{"arch": "vit", "model": "image classifier", "dataset": "reaction-diffusion patterns (Gray-Scott)", "train_examples": 95000, "image_size": 32, "crop_scale_min": 1, "horizontal_flip": true, "color_jitter": 0.1, "targets": ["setting"], "num_classes": 15, "norm": "layernorm", "norm_position": "pre", "hidden_act": "gelu", "mlp_ratio": 4, "head_dim": 16, "fused_qkv": false, "bias": "all", "qk_norm": false, "layer_scale_init": 0.01, "parallel_block": false, "inner_norm": false, "patch_size": [2, 2], "layers": 12, "width": 128, "positions": "learned", "pooling": "mean", "mixing": "cutmix", "loss": "cross_entropy", "init": "torch_default", "residual_init": "scaled_by_depth", "optimizer": "adamw", "learning_rate": 0.0014, "beta1": 0.9, "beta2": 0.98, "eps": 1e-06, "max_steps": 9300, "batch_size": 256, "epochs": 25.1, "lr_schedule": "poly", "final_lr_fraction": 0.01, "warmup_steps": 1860, "weight_decay": 0.3}
Rows from block 4 of a small image classifier, named by matrix and row number. Rows with one number belong to one neuron. Each number is 500 + 40 x the weight over its row's rms, rounded and kept within 0 to 999. All counts start at 0. Numbers have three digits each. After the name is the row's rms in percent of the matrix's.
After each neuron's rows are labels from the 100 images, of 14848, where the neuron reaches its highest value: "top examples" is what is common among them; "patch colour" is the nearest of a few named colours to the mean colour under the peak. Only what is clearly more common there than usual is listed. The data: reaction-diffusion patterns (Gray-Scott). In brackets: how many of the 100.
# fc1: MLP up (model.blocks.4.mlp.fc1.weight, 512x128), inputs 0-127
# fc2: MLP down (model.blocks.4.mlp.fc2.weight, 128x512, transposed), outputs 0-127

fc1.191 085:565522419535521507513494477492500451491518516531482513503506500412561522489485564457436486470453451481525444549543458522587491564534476468435499494548416502524468477518541479536511540465469514473519454469540485482558597555567451508443550441518512498515516496514526500459409483434522479480478534518492542529531514447527490478470607481504477444542466549500440457464421460563529470497455
fc2.191 071:499500437424457387495526520495465511489478504479568505533424514507435562486514503521483556543484497465507459503526551516445534433542478536457469534482486503499489446470499513540438563485465445549464521483532560445481488432443510527529479507501497504528507494541471578467498474504522471498594581543456471499519480463550562520526464542500506399494505469462531547503568480455475548624477
top examples: embossed (100)
patch colour: grey (50); pink (35)

fc1.475 110:500504466534505519569480497508510469509431441426522516496532443498402485494473543586527477504492467499529485470488558446481576465548493499508498445536482475464504467545560539483501457479435451513511509462515528504540455463479470564522518534485567480488514397442499540500434555454483467497558592528458514578485562504585489525479469567453489399494473496511522515464517477507551521576460
fc2.475 109:512473484506564622490522520495496531479489475491478494455545453555522455421538574505480472476490511487504482505453437507464526616415561459451460453522460542491585536533498519465449490495508563519468424534499504447558607487532507402494446501526495485571498482499546470483453511524521505525522461504538514527502517473516479480450538513476458491517499425528523579452508512568515475524547
top examples: feed 0.022 kill 0.051 (44); feed 0.018 kill 0.051 (43)
patch colour: pink (27)

fc1.230 088:542560467551495397582523516538473436505506413488573523521532438507479483542461493566512562460456497478499517523481551414485586494544482540535527431439510459460505443433476555477538486489503469524544521468522495502563445527455511562510512497535563474491552484489507472483501557461527466518548579505447546550477523522495457512479482545471520414515460498481434505514499467530547563481446
fc2.230 094:534488447491543522502548524443458643477450503508614440521547481513502558532550526483480494421485478513482498561414444505509507568389543545499516485490512564493574506551502515472485438486478550516494471523488544493490571550516480428506436520579484456534472482528524495532500492565439482500551478442439490519507498461488481486471506504515510476494490425501470511478459520527558514507559
top examples: vivid (44)
patch colour: cyan (65)

fc1.97 081:538537445483509546490456507445532472494522496504492545531408555441479556515526541409505507535463515492504492482535479503516533479366543510485573531529495479515447481495407557473569474476504536411488506507568462482499517504475517386454526497487495548507478484499462520499519450472461501450516466523524493506563495463509544565527539474535511512461584503591523469506463499481530496478621
fc2.97 082:520451527516531518483552515436516569496474515449494431489514512451520513503592453488511517453483514593488513569498418527481543548412502516499510487519506527529575537543517500539482483469480533505500509488531561477469611519485439333509470535523498482456485490522471485553507499527381502494468455497451513498498463479542484489504504480503523530394496499496553548508540514483462456544540
top examples: earthy (41)
patch colour: black (49)

fc1.380 080:477530429551549497502494527497497475527453468478534500495472520408500500487464486489525463437532473512478469420547471448555538463505556486560507505536484478542521489536588478563465482506517564429561508409628478474469504553546500469449575502523466548501509518478500459455442471431514514446510505483541499509509456499543522555461577546532474464526541526555520442461506481487533430567461
fc2.380 091:468519502524561499460565500490512497597478511445480458481475469434600492464487512468472489477510506451476505484530470502496483477485511536486567553485508442494446506442590502607433470611515502501463489488549526433526540517482507445435565480499508500579487516547528445446489496526522514507542441488483483467532455468508519505509555441524379489443541538475565485508563479480498485554491
top examples: dark (46)
patch colour: black (78)

fc1.180 105:587505471497501561519431581474554518507498506497509562540559494517443527468527482510511466475524555486512479507451435520483514507463494481498439478499528533540571527503429546372526501497465443475517490519484412523510493499487466509525467465538529529479573484480495569565517550498458496510507463584480487540363528537444443472524502532456515528518456423525491492497479472497508573510584
fc2.180 085:448500446411484466512575454543468586484479509494499514454497477548463463452522466499539522524442404508510511488511593474456497472537499486455500464520464491492405462467528486498537516522508472498419550496554571477528490451439572512603492502410539489532501507462502519485537511552567487495505537483484520504596461449529526494586437505507456468524465550488535563505488500468514554518471
top examples: stretched (87); embossed (86); feed 0.062 kill 0.061 (29)
patch colour: grey (65)

fc1.279 118:498395527601599559506477528526533446478458512518445513522572500468468505437553539496540425520456487511515475481505492527548469538461557438422433437539479562503523491544510504460472514546478504497560496471458470447526557464565538458506550483512544504468481470503550521502521560486432492488474560526532534491437492518597446501523508523443528542510456480439526469515493458539466484554515
fc2.279 153:542541447482423532541538492423537595453552436424592476526518468537536570452456463519465549429486485531479463480477448438493545494520427510541561476480454503456526574429482452469572480426520505514505535498552510525560453541503446513531477485513518469493518492499459531509490509524524517493553449461438504524512504523469475602546481513514543493482444514490560468444468485501514482455536
top examples: feed 0.018 kill 0.051 (41)
patch colour: black (51)

fc1.295 119:515493500532495540563456492515473477499404425471516517488522470504406496463484556542552472522433445522543537495490563442484578486531519489503509453519494485494493471579527513485485445464473488516500497479487538475513473444487500535532509559490573448492486376443512513513489534425489505459539639532492512569497506466579462500516468567480496399481497478512509512504520489536554520578501
fc2.295 125:508461533554553639477498524530533495534465486504447508469544476534510436429522562503462464496518531496513478520476449517494491630451553439478484467499475504485590483559485527487445464526516546517524404495486477471562585472559524463502475507539509484558485505481532443467460481481474506528509479485546492537479460457535462453439586515488483495521465449517531565438518497543494451512569
top examples: feed 0.018 kill 0.051 (53); warm (32)
patch colour: brown (64)

fc1.159 110:500520442530484558548475555494484513473510401433577519482517444507462554486472603608509460453467484482546513476465534437499581492522470498472478490520421528441528489504510494483516471461490450478486495498524481493542467478476495537487501499475549529499511413481510524513441489462475456459506547520469516559495564485500488540503508557470460383530519504603535520484504496544609533559467
fc2.159 106:477512476498483587481501504493494468491525490493561525517577459539537515478492589483436522417559543503474530539440459539516455605478497503519447485511505489490558517533564505486405485500444475520499442512439480495538543504566467494464466433561517517582510510514607493465426484513577496509486495511569486513475531530484477461396559463491449506509460499514528482466472499585474522472475
top examples: grey (43); feed 0.018 kill 0.051 (39)
patch colour: grey (44)

fc1.85 084:523446446561555454502543530423485509467500526416469469544463535478494517466503442463554487560416454498521462509459488538519513542455532582422519443496521559567506507480486445486541548416501478476612488509508441455484535539511505505535509516534503513461519480499464433535570527471461525490539530563505552457474433511548431490530534534476539437509482480487409466533534504542499475536511
fc2.85 057:502467601546494585430557489408574535507509528506484550539521527526507510488452553516530500433487516470525507534476473523507436509525537486511589500446568478535501523552547503450465407563481444460512453490513503567434461473507487547499502501485507537519510508489541437500551517480484543450498503483512510430488445523475476562497561552507504509514458497557510495375469514472421441466473
top examples: feed 0.018 kill 0.051 (34)
patch colour: black (60)

fc1.361 107:501468524533543530482540577452503441489497524486397518537495525505448577488523558541399482540489458483562511545454509494536468497444525522409493449518480482471471553536465528452529488492500481498561453505489428408523566523482461486552492525524524479460524486543483466531566538461478495522514534575508544522468542499535421466449506566466534494501455537486517479428404496581468497481479
fc2.361 128:495537456524506547508508469522596496501526538467495508420560431513578417502415536503570444450518489502486490448517536496486492470527450470568464478526509530526555580468542520479498531565500523507500483497463520549513473471566534555466486460522481528543468469470499536484419502537512483498457505445515477493482498494461504467503506456510367561596450484516489514493588473427583488509511
top examples: dark (45)
patch colour: black (54)

fc1.160 083:533541512551544485480519512500501498517480511472472528489525491402554486480450511497460520479484467478574442520540440500549513607476474528505510525528507483547514483473467508569515496496544505465513441437574484412552576548517516448421566466579474503496546470495547439464440492417508464461500510490494528524527487445492492476469633506508497432486485556481507405427515509502516478510498
fc2.160 066:489446439461482463517512510483494521524465523509515459502426488543486472415558506518515509525443515451497506494512543522423522464497503494399441513481500515522497546502456483478499531506487459503406540549522524487513481378395489529547456521437514541535492474512429583510509473584514490495570534545457488521546472470501505475540437526502484503478460429483559593548519495465524570575516
top examples: embossed (98); grey (32)
patch colour: grey (72)

fc1.325 118:499430542580586564499478561514530440472497548533419503500570519476487472446522520515518423530436468517501483470528489522529464554435549437437393443535495562499515516546528508471499543543538535472543532471464471462542582491538559504508525445513540489481488496488540547502503554451445487490449570518503521510428494535561432469507510533446490538516460509430505451504513492536491486559488
fc2.325 150:531538452501424526537559488431556604462558439437571454520511491541529563446462461526484550426501502540476465489488467444486533490541439487518576459458457473444529567417484441480569459425518512495500526506553521503572438541495445505535474508513515446483513482512440500529500506538532498491559450502429490518510487514476466581533489509493532499491442526461540473459475496491497469460553
top examples: feed 0.018 kill 0.051 (32)
patch colour: black (47)

fc1.225 083:493485465574558530504512495466508515524485463408522486523525520466543509408466491474503451497432457411530481423530455439617531500502490493507515468496462474495506506515525503560515473457504556504562480475571492440542542542570520484452578443508535496480584472466528462500462495428514509479551503476548499482523492495564527524430590495488496469521487522520464398484504460514507445565457
fc2.225 071:495454457449506512463527498473535566533463483487502477525422448450510453458498546472512517459522526516473501497512530509498479479473571628420571579484501461521474501416552464575463481539457497513476538497554536477503514526442506478473510524474456542574462496507496489458483516562537494502484495541479466464553410466512506552515527543518374454542517549482567550509495520455502494592526
top examples: feed 0.062 kill 0.061 (42); pastel (42)
patch colour: pink (44)

fc1.125 081:469535507527492539455532475513521499603477467466549496592474465407503489484507548490488468430496518459440523451510441428532481497463507473533526553515499516536505452501526486561524422539469528487516453459537461584449516529522524496436534444524487544520477478477517496518485495457466555463499479489506452473483509470530517512489620564552415483568556553575477412463479518494514479453556
fc2.125 093:389517507484540528501547521489564476602478561513487403546491480470624508532501481503484560445496534486496491470526488501425479443471481523521533573467508505495475516571533498550519458520490503477456470498512504556442487543545458458427525542465481551474497508595414388530532510508457495529446511483451478473512467464505451483497580521510470511451528508481495528493523532440480487461488
top examples: grey (49); feed 0.078 kill 0.061 (27)
patch colour: black (46)

fc1.77 116:555473474571548535508515519479498481483475451467478500514522513434465478446504516493543511551459431487598481502506510521519617516464549545473493481538466488530509490538495513526525500469507521454539470496535555437576556469472480446515465520510544442510511422502499494522460538436485440456524544530437530608511498455585442525531550490465552466452446467480526519490509434592516504580533
fc2.77 128:463392552531475498536443572577453466489442538527456440527509490550487420489541494516514440570523558499491515490445572524524463494574511477467429498524502518515544473602499473401517524522505489499535492506417443579442469484549552539511565488518499577458495547496506507490498475476499498524487510496584490474444492593483512435474491521491532523512507455493514457543451509476488496513485
top examples: stretched (50); pastel (43)
patch colour: grey (54)

fc1.286 104:512494533559493560552533545449463507466515429446530547499530521511493515498481524604467495503483489466551536524469480498496595519476523511464516458455423507475498502544495488469523407440468467498524508503482482442526500514470439508524456540498510492472525412485479469556489540440509501459522595568512574548490501442519447493486492560454571385537471473539550484448508451594496512526470
fc2.286 109:483435498541579560497488478530489527503477493440534452521568465511546413429490522496505450472548518498490506551498505567542449599493551499542523482558481476515543489529554500517522511547451581527510454454484487488514592516588564479501493478589493535554489512490572462465435511516475508483446490442531506468431430508458465481429564483495411506524452505497535472507477486501523459504534
top examples: embossed (72); feed 0.018 kill 0.051 (37); cool (35)
patch colour: green (25)

fc1.101 102:566472484526501516509409498475490531391486480518524567491518527559462529494534479509511444499559550520508474533433489523537544547450519426432433472484501506506555505506430464355480486469468472473540550523457460540513460507522478515517476510507496561509548499462466546535496495494459477462555480565525481566401526569442473507469451502477541473502451487545507490551467498553546553525541
fc2.101 090:472464469458482494487546496569525575529456502523498475476460480514493457444528520514513535476422457472507504464523579489377505481548507503494474509476498526507458471486516514489503513485499459492388494508534555536538488413421555531565491503468500499517515502528421519504579505571504503516555544507411492508566447450536495455575394543504467477501475468479484593483517515453514549553481
top examples: embossed (79); grey (41)
patch colour: grey (64)

fc1.192 042:449507548413480581523470504475532507450557508437506477492459510517548533455527482523527422540434492587522478530547480504458488553543511553509499513507538452520590484440469519540431484513527541502415541510492466533551469534518416577496568563510508538426493518418524528441488540492423456514487542541499520519493519525479522515580524492523557478515515574527522539515510501516453470511437
fc2.192 037:529483478573458475477510491449415481524446523520537528584528496518455492527457526512505520509523469449457478508499522517527460474465498453499520488478514527577385546492460486485545519501423458442541444517485516506497493440451551446508433425491521499575612577513507508543512580518528502570511404489503529448508472485485482480472522532467456571557520467502467487495459562531547541474545
top examples: warm (53)
patch colour: brown (74)

fc1.104 090:562531480567496488504552489429417459463524494454565514586481513513502528533486485505560499500517451540496517492491466536566507549467508528383548436448474453510443504484517442490510456487446516424498516479551502451499483641453503455496503523540527563563466477486498462508502487500493474424462500513449558513560493499476483590548523482516522460510552504570509513488400507506482484489498
fc2.104 100:481508527513515494493570484432507555471472456458509474484496495514554496471455422507510510481500497453506485651501508494546551534485502514457598496465501445478465527455518468561492481410482537475505521485556510427458551570497459437533550501521502469462482542452567495497557495474517508494473440542568516490550406510509509552499476490486556410454524550493543472505504473528406457538489
top examples: dark (49)
patch colour: black (62)

fc1.452 073:470510516562552529538462522564523473551520522499522428484549475490502448437539551513560400479518539484412552494558495506528440455513471467545451466452524538512492537605532484523527499500407517516495509457543498503453489553539458513503559490532482535488464516390503580548515557510485549505487514442506528431471516544452480532478517503511442535462494555498394454479498471469506482498544
fc2.452 074:394483505555581491492409541455528465539453520489526467526518503535641491463472518533474566485546543431506510454498574504413450486455574467509455519501523462496520482490542508498506510551571491498448475474480502499480457448504529494487412538521493502551526499491515478577510489475455501508537571474454452473496517523509467523421502586526513543490501458494527504520534458518563579537487
top examples: vivid (59); feed 0.078 kill 0.061 (26)
patch colour: red (48)

fc1.287 071:497518466460557505504458525434429500420593521483564508531511535535492516487532532468476468468535480456530482470509423509487503485411547505535508483520474423446483504481491511417522473510478579426446492455565483500503524594507521455538524428492549573555531508422481495536453498496479427465525491588490575511517508540499453582482515482506441488544485518554519527467471486526455525470546
fc2.287 053:501498491503491588576519538455463571496405472460452468477545472514535507480520553504583452517454481558500488556438523462548506566471573520400514496519490579479527482505541556531471549440495472471488465528474502465440523478478517399512461532478495464466530489527517494532541510487431536512410471479532495479503531499498529487556506511485461467434537470494562526539547502567553468591514
top examples: cool (44); dark (35)
patch colour: black (78)

fc1.149 123:523456532553590579483488540471522464489458503502449491520535510473455450443528515496514438507453472519506483442532485532574475535480535417471446435539467528492526508542498498486492456569475537485549499458510460486521554525520573477516580470489548502507499453403518529488498512446432482438485552551535516477443468505603449523475531548448498523499463508499510431505486429533503483619488
fc2.149 139:488557476480417480539542479459535590469550473497558485511488515526509617501509460483444543472480483523494523444497451449546452444525425493475544485421481443469484579403494422489554509423540494495461531494558472550531466541521414480484516459433529525511507517558469520526527497537571497531533466458493515502515507576486508549554494506501501507467478572499521465448496517482458465442522
top examples: cool (37); feed 0.018 kill 0.051 (33)
patch colour: black (58)

fc1.129 105:556461489492459514508431494455490522370473504504517544528520508576434531497522502507542433509547541476483482499456512524535530548491504453486427464498519497478582553492417514360508530462464466515580531518441441556525467502514493490539459483520511528498530511444461558544505506519460475466542486535537503566417553568448483510469440501482526457490479446552464473538476493507518540549509
fc2.129 096:487474461446500492481533506560516564526462500536494469483451481503500474452528535522507530490397443470506504464541555492395509481533515489469485505471498533500461480497519514500493516507531468490364487513534567523542485412411543517546497524489495490513511498558417518498559496549498513503564536515412483513583457442541498462562377537505476486490480435498480573497524519473538539567500
top examples: embossed (73); grey (56)
patch colour: grey (72)

fc1.366 092:515419517458495558529427501525530533459473454528520487456525516477478484435528523483521512521507459483481537510491516583550526492461511445525447462583489592524548547551500514514473562480466535532467491460533570448504530455521500496555500489494532455514510470511525615564476557487510470503508508482513485486415568551544506485507456495445546533466438442399482516514548407560453458529533
fc2.366 083:453514531552488480550523530563459477562487469364494510493497431508558438462445413498499427473567505488505493452468518508506435541544440528530615524495497460466513513511573439500543490516489478474538494522540456451479518529533540535481559471535510543529500543486489399455501470475525476529543488437585521473538423517470504486497553492517495500508520477524534496570520502428489476453517
top examples: vivid (87)
patch colour: purple (35)

fc1.118 098:526509431542509542549473525488457480497502443478589510529524451512455488479485590555505470498478472514543456436497507416491537551507475479525497461513429482485511452517517530514511469506474476483507464448501513519567450459491469490513483499503570466472516448474512522536432520417492512459569588500439546578503624481568463540488487567470479456454490472556500536469538489528590561555500
fc2.118 071:534527504560519592431541496526525495472476463482533474462554462522512470461522554512476507445535544533499551529472484558509487613499514484502453497484492553510572489508517537476400468488446511580498438513437505478521576524540465492471476529558494488610515447499580511461448483570589479530475469484536482506495472549450515442480535435499510493537485455546472559466484479543491460558525
top examples: feed 0.022 kill 0.051 (45); feed 0.018 kill 0.051 (27)
patch colour: grey (51)

fc1.476 117:530443534571569585504488526487540437459473504513462527520576521457457474416534525515513412532475504509522477461505460538568486544440569452414471428543480560476531476550531514442472507563487509485562491466481469468521551485557535473514573482484539481477491467473534506487536556460443452475462542528512523484430514533596473501489523554451467535518426487456530457482497479523489476551478
fc2.476 138:514548472484430512546546504417534561470531449434577468538479492540513578476454445519473545446464483544472485484496447437506542457545418502516568484465434506436500573424465439451581456413520484505504521498564506526537459548495438532525483484459515485469500501523453528506523505535529517502535471473460515535526487516482478584592483521524556498484468525497564491441478493509477464444508
top examples: cool (32); feed 0.018 kill 0.051 (30)
patch colour: black (64)

fc1.384 083:549501446502455417541470535513511439473534487469449514465540459507501500472422551565447476484508524483451434517486558475479552493575452492513460478482477497518513417403529504461479546531555457518540493512510507489545443486517541555495526462551511547538585458482553495476414540442546463486529564550514533534443544519541481484442510489446488449567446485511448477497543482528553533517421
fc2.384 078:505496482448537529521550504478495569452424489555592475532537508500459533530516518524490450463458428485479500499478475496554540532438526538573478457528486586488547534554515517500453446492496492498541482518521579488483579478494557418538471545500500378536482506536541549513520511481406518490528513503474509502506444408522481552489474527484483401519498450507504486453575533520559495560484
top examples: feed 0.018 kill 0.051 (44); vivid (44)
patch colour: purple (32); pink (25)

fc1.89 117:524404501550616454530494507499513444530410520505450448503510558499415454493575529453563491565446495547523498480510513535526478500478564460489483471534536472519489457615470492529525465507502477488532478515490491480502509539485510524489572510524553525419475428433515474471542505471496478448500539549477539539509503525583447430484503540491559484473489525430420483529500500519448493566479
fc2.89 132:465454573561552531512462556478586473500435526535398497505551526526545447416462566515511446564466486470508515490524537502497461508500580495428451437498503510475481547569519497458525477540488440503515390492512425486519527434560534563530535496534501491507514457520494474515521533415460517492478572552527517479475459517523461492473542556507468505561455493526466476464450495536483449532485
top examples: feed 0.018 kill 0.051 (27)
patch colour: black (46)

fc1.27 095:519493491482497486575534488507518546470464414375515449507514474473478401463478454538550560518509489491559531479465545429485535551498468500534479470477519535494506522409450501532598544426515506465485528493469523494542460531470480484518453501552558488506554416485560503553479570535547488469492513456435541577501511499524450486513513467466551472499462460476465477501545471503490593493562
fc2.27 077:536448480483506508432506522457454567492551508603549434489525558506503600520549547499440499360448484508470490532433466537539476550523519427567490474561497468513552448583580478478520505514536534507540531500491518525563480530520470557494495457611499508491522491519518429502474520500542510511507474475508483518524551450514516454447532471530429512499460497476482498507448525520502529449513
top examples: vivid (79)
patch colour: blue (48)

fc1.233 074:509465493480520525535499476505421512546484479382508454511539470564499516468571533493595481497494539530508478461454484494495496632521498483532441485524518502442517478457509486539473554453442501463462526522427520482505521473518404481518521477602522463447470491471515532469476465410472502506478506591536443511529548500499534486474473515537561479485532439519465503487552467485519487608560
fc2.233 076:485546539525447498457495507493493493492543554568525521544445536510480536528454440547469488492468470497470484562526539521524534430510450515451591493409500505578465517493498492475533434571532426539517472537533466522438437509439514522513455520405442505517545492542480499513503539628476533477534449415495512480528413507461509526518494506492468505555530485509506517509472494477514510386460
top examples: pastel (50)
patch colour: pink (33)

fc1.405 087:570510516506493445505443515470455445450496523557496502578494556480466538515496541480601493513449486520598503511548491500608486516438438547471591480463520433468459520505417502481559491520436461455503461467531482475508512526497445448492473508527513511542486473511470492468509470470493520504493483476490507559511571485465536525567561519544465508472547548535447426453393494547534487497561
fc2.405 098:554475498504535502436543520443536472500492533475456456486487551497509505476511472520499538510510556559501487616528411515475561529466491481544496508506517477481497560529448472570506516419510534494466468528488538457440615523492430421420520514553480469429485511540506520511495501466461503486413436601526512488508504498546481462471511444506574514469528518494552532497475495518422404522513
top examples: dark (54)
patch colour: black (72)

fc1.297 079:496511473475559599538520580560467519512484550498477466465500538471556533449523474520540391483477509426420498429528479494458456512391537442463480487550434466474495491530508458494561553432477527461459472506571489454502498460477524442521513493577530515510462501477457488573503514505533466423508486528500503478486491477469496557538478556471469529464515488555479533496440513511542486509607
fc2.297 075:485484537495529558526496495363483550519431517445584476547542534490534506510528477513520470466495500514491499483477491509529510535482563572538570498482547545508523470538529458502470424518480526458503519504500528542435474537490558459528484506456451532476533526466519455573538473536390503476421498454482490485474424493446463584517520543483464447417483466484565457484577523447507479560519
top examples: warm (35); feed 0.018 kill 0.051 (29)
patch colour: black (61)

fc1.433 101:534426507554572511526536509491512468519461505514429493510519551477389469476575525521578516541481442526588523506447524522517535579452559489433534446500516477504495434546451509536541440515531465477517474499471481481555481535457512486501513520522541508464496438458504443476547538474475472460486582569476559526498460503533453460467491576443537462474462471405492496521482477555464519562474
fc2.433 087:456453604542508594504513562461574511516466547494446464466516534528576466439422539478550472527470506460499525541495497515513467514527555532461483472493489543492528588548527488435565492452452474512528408488505445548448504425528506550499488483529497489445470513548495471547500506462470510461480523532547508477502421502529454507478550529531478518555457516532499478385441486513434447483520
top examples: cool (35)
patch colour: black (46)

fc1.201 115:490469492493495481528470517480479523387513524517555498528546464515437489502495509509514462463512450495548459492499538511459522499496510450481461429546478619487579528551486522428505520504405530505559494500500583521519510486556494519567422551499555467503547450484489572550489533486462448495534560521468503554413551496527469496507461504416539497525448449438457561506516464560529556518536
fc2.201 117:486556485557510522502554472539522437535465470370446480458489481466515445448471457495504533486507477512472476444546496488559476527536497471516582516518471493512536494487611538561477480494509524519584473489600506463521560509541529518444535476471519493550503462508504419475492484494554500503485535470535516484574435495587522463538600508501465485518513524492520438463581485452467436506444
top examples: embossed (91); feed 0.078 kill 0.061 (33)
patch colour: grey (44)

fc1.332 099:559496425463517602497489571511449521453519498501510517497463469539518544507479538452570431485453538439547477475466481462498517502457549504494465499591419478431510565542478532482551482459484516442475517556472526502531583455489493390474517485493508486541470535500482525501455446428498455490505502580482507543521542480531500559492439518486409460481521506576547473498462528527565496517553
fc2.332 113:522534508483405470442444479423526548438574515496510501507478574430435542523535450484459567534513511565496524572597469493503518476517450546529537504449521527504518417399503508484430518514517516534500561461531480506517464513470517477544507499454514535421472510502498492491471488556437504462410442414491522512470513468503530552495521432497528509429528537513491510463540498530549496447476
top examples: grey (45)
patch colour: grey (44)

fc1.171 115:499496536547542458573569505516490472523393427470446460456534517478445499482513477530504578527470444532564508488455543483449511548498519508504486481533497531506475460504460463541593514405521498487491476480508513472561458501456466518530499573526579423458507462523503458509577534496540491516468559508458508538474527484505451450516493547439604478493454502395444524494466469537448474516509
fc2.171 107:525448460558504505495510541429498523478535537523543489570472489525470579545511518489516476438471505429518516522494497497575482483492461477369504443489489414507523499462489495373532447466445487491517516494529481568481485536496411509520518463517484561489493493528531469539472515494518492491515514542467512491501501521549477580485585595512518499508497519515448446405380498492469537484540
top examples: embossed (94); pastel (58)
patch colour: grey (74)

fc1.95 090:501491437482501418548496489487440567466506503453504461550562516558460487475533524519497540422544510436491481465526455501596478598480422465547462510529512488431553456510485516503534567598538590479533468481541536567523492554522506501550485497492512505573437518471497592474456511518507520508502464425505474469469504469468511502452540468500414520526452508464501455492453547454532499503519
fc2.95 084:412402552534508516544478503488518545513490522483508363465548460509560496455488512477511445421487519481457541459457549493437427502530555457582473492515514478494538467524526451486566544495564571530463502479519448574508469507523506535491484457499488550420525477480550492562445512545472525492486533427469479451511517537540518536463503595507520477484476531521495515488532528434547520468547
top examples: cool (49); vivid (48)
patch colour: blue (64)

fc1.155 124:516488496526487540550487485468422485530527452442518500542519454519486423436492530496504447493527505510590462483459461478546539597491497506498579493487442486511498463497518508510447457554449532498501520503508530526585491480570515495476513448521637473497467524449568519482473537462481505498606486529457524566497533494570480572488489509507501470445480525495531454457561392557455501532521
fc2.155 111:456410468536581472434518486510570518447475587543453432497490489457523450457510474498508477543437483496541514436555522543488421461494637490520477469538456519522502526553576483503486499545532505519517506507557459474454564512500551454508503528501480511508478486529505552482523489484520500506522543514558523433512430521615483518534515518480467540526489532507446537500463477455493448604502
top examples: pastel (46); feed 0.058 kill 0.065 (38); feed 0.078 kill 0.061 (35)
patch colour: cyan (51)